config = dict(
    train_examples=97500,
    encoder_inner_norm=False,
    residual_init='zero_last',
    max_grad_norm=5.0,
    max_steps=5100,
)
Rows from block 10 of the encoder of a small segmentation model, named by matrix and row number. Rows with one number belong to one neuron. Each number is 500 + 25 x the weight over its row's rms, rounded and kept within 0 to 999. All counts start at 0. Numbers have three digits each.
Before each neuron's rows are labels from the 100 images, of 14976, where the neuron reaches its largest size: "peak on" is the class under the peak; "patch colour" is the nearest of a few named colours to the mean colour under the peak. Only what is clearly more common there than usual is listed. The data: rendered scenes of coloured solids on a plain floor.
# gate: MLP gate (encoder.blocks.10.mlp.gate.weight, 1152x384), inputs 192-383
# fc1: MLP up (encoder.blocks.10.mlp.fc1.weight, 1152x384), inputs 192-383
# fc2: MLP down (encoder.blocks.10.mlp.fc2.weight, 384x1152, transposed), outputs 192-383

peak on: cube frame
patch colour: brown
gate.545:508485463500497469484515489513519506452495498488525521513491529515528451519500476496490529530523479513519502536458539532472517480470494546477544518486540463562485498497491537481517512493465507530514527489522485466455517521471528494504505485464525534493501485514512503483499497490536492501524504522454493498488484512494520511487509486536495521529472477483435493492509518501466562487516499482513481484471518495476507494517459528556481550544455431476514540526487517500502549467512497519494495509499527527459499499473495466495541532507490483530438489508477488545509482467491477469
fc1.545:512531500495470461496498475542464531461485520471510465477487507467530451519489523518484499504572502524501491484481525529483476489520529524509542483513504489542501477517503518487521566491494540537524513466528460480470547467504507518451514457493488513483493534475475528485523515474491512463488517482483512481486502501521518507492499480550504529483473473491449504505506515483547533459526504464530520496474515470480523531503483515507465491475434485509496491502435493508514504475505458468516500466488476550479507558508489478486489484513484496504479499498481497540506505498565489454
fc2.545:514509503497480457525501488506472508456496507502527551468516522464488533522501470466476506539530459521529497506506500478442523516421497579480534481508550492481491513488491548500543501508458510485504517490471500503490478514510472518523516491534520485499529477515486485500446530451483468527486489547470484520505531511482520503476491491528490510511512496521552490520468494487489495498499548491539530473482476533489472543543509507489490521448496455524563497465487510488491530509464515505484496474477515477525549507509493480547545496498493504479533543520509451451502488492505458488

peak on: sphere
patch colour: brown
gate.354:518536470527559508474490511465495532511517518521488460538526450511489510514490487465529515514519481545470510459527532478487551525504510544476492492525504478535505508487533543496484514535498469521508493491495511495486514515512505509524528472491483514508509464510441534475482490504535494474515491511550464506517495478528485496483475434513482516501499497494492548507528505571504502490512512535497522498452548486468505519524478480531502532489500515522430523503529483512479540507498515513496522509527519494544463488471541516501479466447462513525489481474454485494471475483480518481
fc1.354:502494485538522500503462512512515510508548523501452445520510470515466523497471480494506499514523492538469502435496487503494556526493501554476485497513522467513477501514518494498489503546500476522472545525504488524508512481502478497467512493461539515489490493494500475502493462495480460478545493488501508466516508471486487485467475500490501523478517508537501506524501514506517508528468487496508530510502526465513485442498481471515518529521500455495486534537494483488493532512497495501445476537505491504492499525461493496470478517488473493561549518485482512475488483468471464461
fc2.354:489499522500498524489445510436514504467538480486474493515501515562453508501498509523519488532510497506489516457554560507518507498436494522513486513494521522490488496476513514483464468517491527479521534521544466520483481518483486511514511521457497480474497509488501462503499499494528451543481473500491510528518504504452456520465496493488491486521510487484480513470527474490521529470499500483510508493445448460486554505509506482484509529470507451474521540459497453535527480522517523507474510524509472510547507520517491458492443529500477507491513501503519488458493511484521542486

peak on: sphere
patch colour: brown
gate.179:520508509520544504439486477463501510527531546525501507514471511519474502485504503450563467494498497510536502461464529489507563511482522518477481505531516506526494510486489476532456456551503517517509519522508493553506562523488478504432469525476497473496548468510468515509521529473513497486499473528501523486520499464509508502473445499474482473534493516520509535494537510524530493485481524534509492518444499511476459494497508499529491561516505526539487509536529472495504509485484492507500495489509490509496454481474518467472552465477414495530506487504450540489493498473492530492
fc1.179:532488464537521459504509509525493471544499514491558485538520506522548492507465477492531496484469496492489517482477542495542509517481514476462511520479495511501482497473507506511492492529525493511552493530492546531483495472486496528449515492483505472462520485507484468507485499489448496512521469521526511471515531496486454500494460493506495482551489508502487512503560497489482475461490454542505506495468498457486452456511460468538500560472492486474483517501511464492527531503501454496421524536519516509505484526453465500473539447518497529525519479450470513505420528481494491493
fc2.179:508517504454490482508492493522469468456522502507467465494517515506480523496473483515534486505522444502513509502541547508507516473426504516542497527496480498537474513460488481455481477480511487499472502505514499485497538491531515555479501523513520444501473478498507498509466542479553535540534496485490497518522491467488518537456456532509498522482545510506480526481537531455517460455509529494506464463496469464518520518494507470506495485474493486476513502507471520464504497534521505449466489499534442511499528513517479502448449483514536486518469452474485489457508516496543509474

peak on: cube frame; chain link
patch colour: brown
gate.7:516480502501479473498498519503521463496515488492489514497488510522529495497489498474502579505497488493484504483432514507516524460493458521499541454499480503508457470469526449537508533508486434497516470482441537460468480518512477497489489527519487547482443514490578510489486491519430496501523551506521544476509506509504483534470488504514465513532503499522500510505532511501560460498488519476523465509555493469454493473527466483472506511481481482470512535500463462471497528511480477513515530532509499488518449535518485455516489516481464515515514480520480499518466480501518500487
fc1.7:512486513443487506516500483516520468481455491506568529516505472504488470499474483453513478505498491476465487512514487446495487515503496476511477450494502543479472556480482508507505546467503508525525475491476492486497513474531484511530493514545501560485511496482488503515508519466470501501519467486501507513526536517481521505485496485468491521506485524510511547507504501467524493530533496543539515531523541541484538500482511507479506554474492535482497517492545472504516493494513465547492509500457487483482524527496516531506456520541536482532466480523520482505480497475541506503
fc2.7:494468500506497454523523460508465479519522517556543527535520519472493490479526489481464494551551515468525509551495478488468533480430475496516521483459486452475446545507513488496489483490494511508505522480458502518473494491464468481535529549556499519543504519535513488535514477443472489513475485507462455527500528514527446526502460484540484490477509517524481507514530521480521473548508491505516503509511492500482496461482531512514517525469539501499509474547516518480533493500533492465509509513524581521501522494473512474504510495505517536492473508528442446456501520476470528492

peak on: cube frame
patch colour: brown
gate.725:534498492492483470488489542518478503565541519512514496478480526543516491497547526501487435450531533494520495514514464496494520521505478538520500457525489477506464465530508509518492526480496501497504475543482491453447492502456512487547512489482472522506466476450542472483461527483491504443472481506521502484487519491485484516492477538498461497499483510486474523529481492468498453451498504494508449492524530465547555553513459481535491488539440473504487509505509516493455514486526468474503519495514505527527462449497494452527516520490521462521519521506458503502506503507476491502
fc1.725:495498507535494473447474518500509527543532506522538501432470536509500515476490474454503472490540487520522519509482480508514535500511519533508512488481468461483489484453523534529483491463456485492514495494515537499484488500493525486471509504504512517495510472495534479517501498492518495479473499511490491503510539497540518517495491482527465547518473520474465511540499500500469493470551502552482455494484513490531507531507440507582498511539471478507498508468490517459475529490543485469485437511491517533511468496510507514507484521471477456504538506507505516468502477537452516534
fc2.725:497518498541489542526491519545464508439470494513526501526488521441484519519522495504499484489466498508520522462533496510544440487443489529484485477482514487486493493498519489492511457491444524491504482523520494495540529523504528518515486498448486518519455534485484480527528501514499493522495509475481532509503532498459507465495515537498483524466510539518486563501463502469475479512547529478532532483539501496518495562544490486512495509475477518494515507440500498504458479482502502458526484483487527488518523528494488492530482518507494530534514475507486551519512479539526515519

peak on: dodecahedron
patch colour: brown
gate.599:519477472470534493517464521482503531473541507497499517506520505446484484480477503448514513515505514527491516460485526527517480444516463511512484496518522519498536512508456470504524474495473461492490482491533476507494553489478520480489480517474481520489480487539481538482483528484518475544519489511507492499500517487508458486505518484444529564493503528514514530516527490530535511494531523534535505492484517467449450522494460458481501508546477481479506531529516501514476534504516482529517516507486521483485476522455485512501465467512500497481543496501496527504517531517527486528
fc1.599:530483516494494466466464501496464528490481497472481498511524492466450467472443503494516545498489507522500461470500511567473504498527495472492492493516479527528460483519508510494540482511508485513508488486470447471469525538485508478486486531511510494489542503473497500471557497503513494470503523530513523515491506518494475516483591504482483520516465483503503476502478503499520482516522477512501498525492515529523509519478499510476488485521502452469566483502525469509503496527545538532539482509470497466501515450478524546502527548473510503457519499446492448468488540557475482538
fc2.599:491496461486504528495505504533466466505506516478495536509476491534522465511529508509513469499524516470523466513496436479496461515488515486480494511496484503543469491493485492503534500487481482483514531466472517514522508501501464513493514484477510521495467476521443511525545480509471507508470477542530485467485507463499503456463543465494519492487521481514494528509496514487469497488470507514504484493532477540467443511520476442550527465494494467521495480518519546512420514508498536502514523484504471519449490495489504505527522509487477490484518526485514569470510508494511556512

peak on: cube frame
patch colour: brown
gate.204:504496473460508517457495527501525483458505472526511510487515514527538494547519495501487475505541462506493525464493485475457481574500533496509513477495563511508532507489544516484486520454479557511467493514483482512491495518490522555522498504500490489498510496508496557489527527475513512506441499505472464512480507503507512533512519490480502506536486512472491484496501513477470472489522501474517498518529498472495543544499492499506475527488421527503486507480509492505452533501549472471481487479465543529549496484510564484493494519481519488492507501512483493492499503485487538510
fc1.204:513524480495491497486510452497466518507493528511471466457499496522474518474483509534467521477466478504493475528532493530499511452464444505517469488534485489497490523508456528486511489515561472464528490546474514496497519443498471489488513505503460509506466512506520443516506484530473481485520534519506455477486538426518494514460465474502520484496466488502527522535520532538527504484493494527530484461518500515486466502483545519464505498493599462462504504509526521468515472473459498516545539526511471494487508484468455509502490508474497527492547496459519506480454490514522484501
fc2.204:460500494491532485540544493501524511479507472487494501505479489514532448482509518483509458477482539484493457514465506501507485525555496447488471553501497497530500443497500492555555534484491437462501475501531500508510481450510495483462512514510462506505468480510484495506536499507538505494529541497533516451458457468527461499486470486519508478502498473487523469479475460490507547494523486503487512480500494517521524470481534512522520511546513529528518507540522477525458495490566489582479492485493534513473499524501510537490504419548482513547471477513525473566484504509524541544

peak on: cube frame
patch colour: brown
gate.142:488524445515562466504487563484516523555492486485498547504465454516460474528549509485524473485480515492465469464467525483476499461518463527494507443500512515507497475534541455511495522492499513455497493446517466447463513480504467483486482546495495464494484496487496474488506495500462498515533513485503481508510499530519470527478560520491550492488498467503511451519503475502486444513492477524491505509473527488510519492512531551465514468530485539495467520522502501490518473539491481517463549502467476528483514479529518533523484502520476491484518508489508502513514523475495514509
fc1.142:514497501462504508502525547501520483529472486480493528454539512553491491518508485479516452448505542531471476518494505511474472458528459572518501497503483512503460513500522497504468488521495483508532466501504459437490513486499478472520501469488487502472479526438496458479529504500479533497486484509497509477511500450428534537458552491479498480483521484526501473491512470518485486484483435481535507470491479509507533476513497518482498471494475495534524527511483511492494481478506464525508489469533524485441503510544500532486494535490523515512450517489480503481505479493502479509
fc2.142:521495469482517487489504507489508493492484489515533510510526487514491490527520482509523480519493504510516501491517480530537479510362496529493466531472485518482507530494510504510502506475458542520520483477491499498500480458515479557506477521494532478497521484514506509502450521485523527499520514510465473504505503503487515516493493505578480512490459487517475510501435504494545484531515493517509477473509467486497498521531515549494487499492494493525478492476459479453531498516516484535500497544500460485507538518480528494537505546509471505491504520479469504474486515452492485513

peak on: cube frame
patch colour: brown
gate.598:525488532495496457488518520523546526440521483509527492493508488497517497505533494540512474498526537496477480503509501447484478522521472524516536495548506479459541470519495505538548538524468487511514446508506492493478499517463474526502478543508513484527517501499491529512494492495489497472519491515508485477541511492502548495482498525519531485518481482484529515461456497530516499499519507500519525494530480506510532520536456531490503514475484476487511538491485456526515560491467485514523452485510506470451473513522536496458484483499505513529526535496508480495534506499525511441
fc1.598:525526461496487505546519485481491495492495445503481511555539506496517542474514510516449546466422514497500513500516484544540565472512523432512478536482490526536509504517501521521483523499512508498503458501482523521532534487507473431543554500492476493447460494496488498478528493503531522483491450494527482485510469480510464532492468527515520505482484499529493488530490514512501516503483514508526469519494507506485475454487527524475527483506555549518524475503515538458498472532514516518519563546467540512504474504517503502518469480495506514516505521491501530504465478523466491535
fc2.598:482515508481500470508519505485535527488465542503447494478511489512499500516506516494455435506494559503455487478515483512549479515544552489521458530477533532493543437495487535476517544500522493487492429505482511522504500454485570516499515463507419511492488521500514478518509506509486524500537534526534508452489439460537480523540534472562487483518488520505480492482519466515523490526482478509510486483485479512479487493492499518542498494530503514513503484525552481461489475498483517525507490508515481495501479525471529537500502451541473511537474485539495509511519511522545523546

peak on: sphere; dome
patch colour: brown
gate.660:485471550494495513456467466526513454492505521480496432516509472490524521480497489518515499520513543485464461538508506505498467511510489514507534505508510478540514513510507473497524486490531475459505497494557493556476499478529502519505476509461518494512523515512507475543506500500479514505499497512560521483526482479539522537531490531525490521511503478466488498516507477524497494483500485497484518520506471460475473497505527485514488444528565490483442500468498494495510481479555488516516508491486481490459507519505514497509463531519483484440525510519496519510489532478496508513
fc1.660:481521481519507535548540512520525484525515496466489505506515515511504477477485474519514511492486534504517525490504508520528483506475487504534520547527479531533534484512505506510504489484490465508513500533490473523502515462498506467475483467486479510513497482486495513553492521496443514484477498547518488541475476500510451506475482523510508513490550533487490538479557502497499483513510476465452494519452517477494516467503510512495551518496504526531500526489493472555489527490562467481535505517464498500445464490508485515518488507508488471506483472517475533467486500486500513530
fc2.660:499512485453525437505548510539515527478482536502496537497450477501493507520516477508487511513451524527497471499456471461513513508555502493488486478464490535484473496506500502479533517516526495482547494492522521500480487532462503459523463510525460496512485457442495486485499508470546507513508520509472521469512518516494475509532529509497516488455498499502538512473424520505540487483513494495500501456495501528499477491474504488506497471534511492523517521454487510493486489499511512503531504547526487526473472498509526496519512518510489528485476500504482514531533472519486469517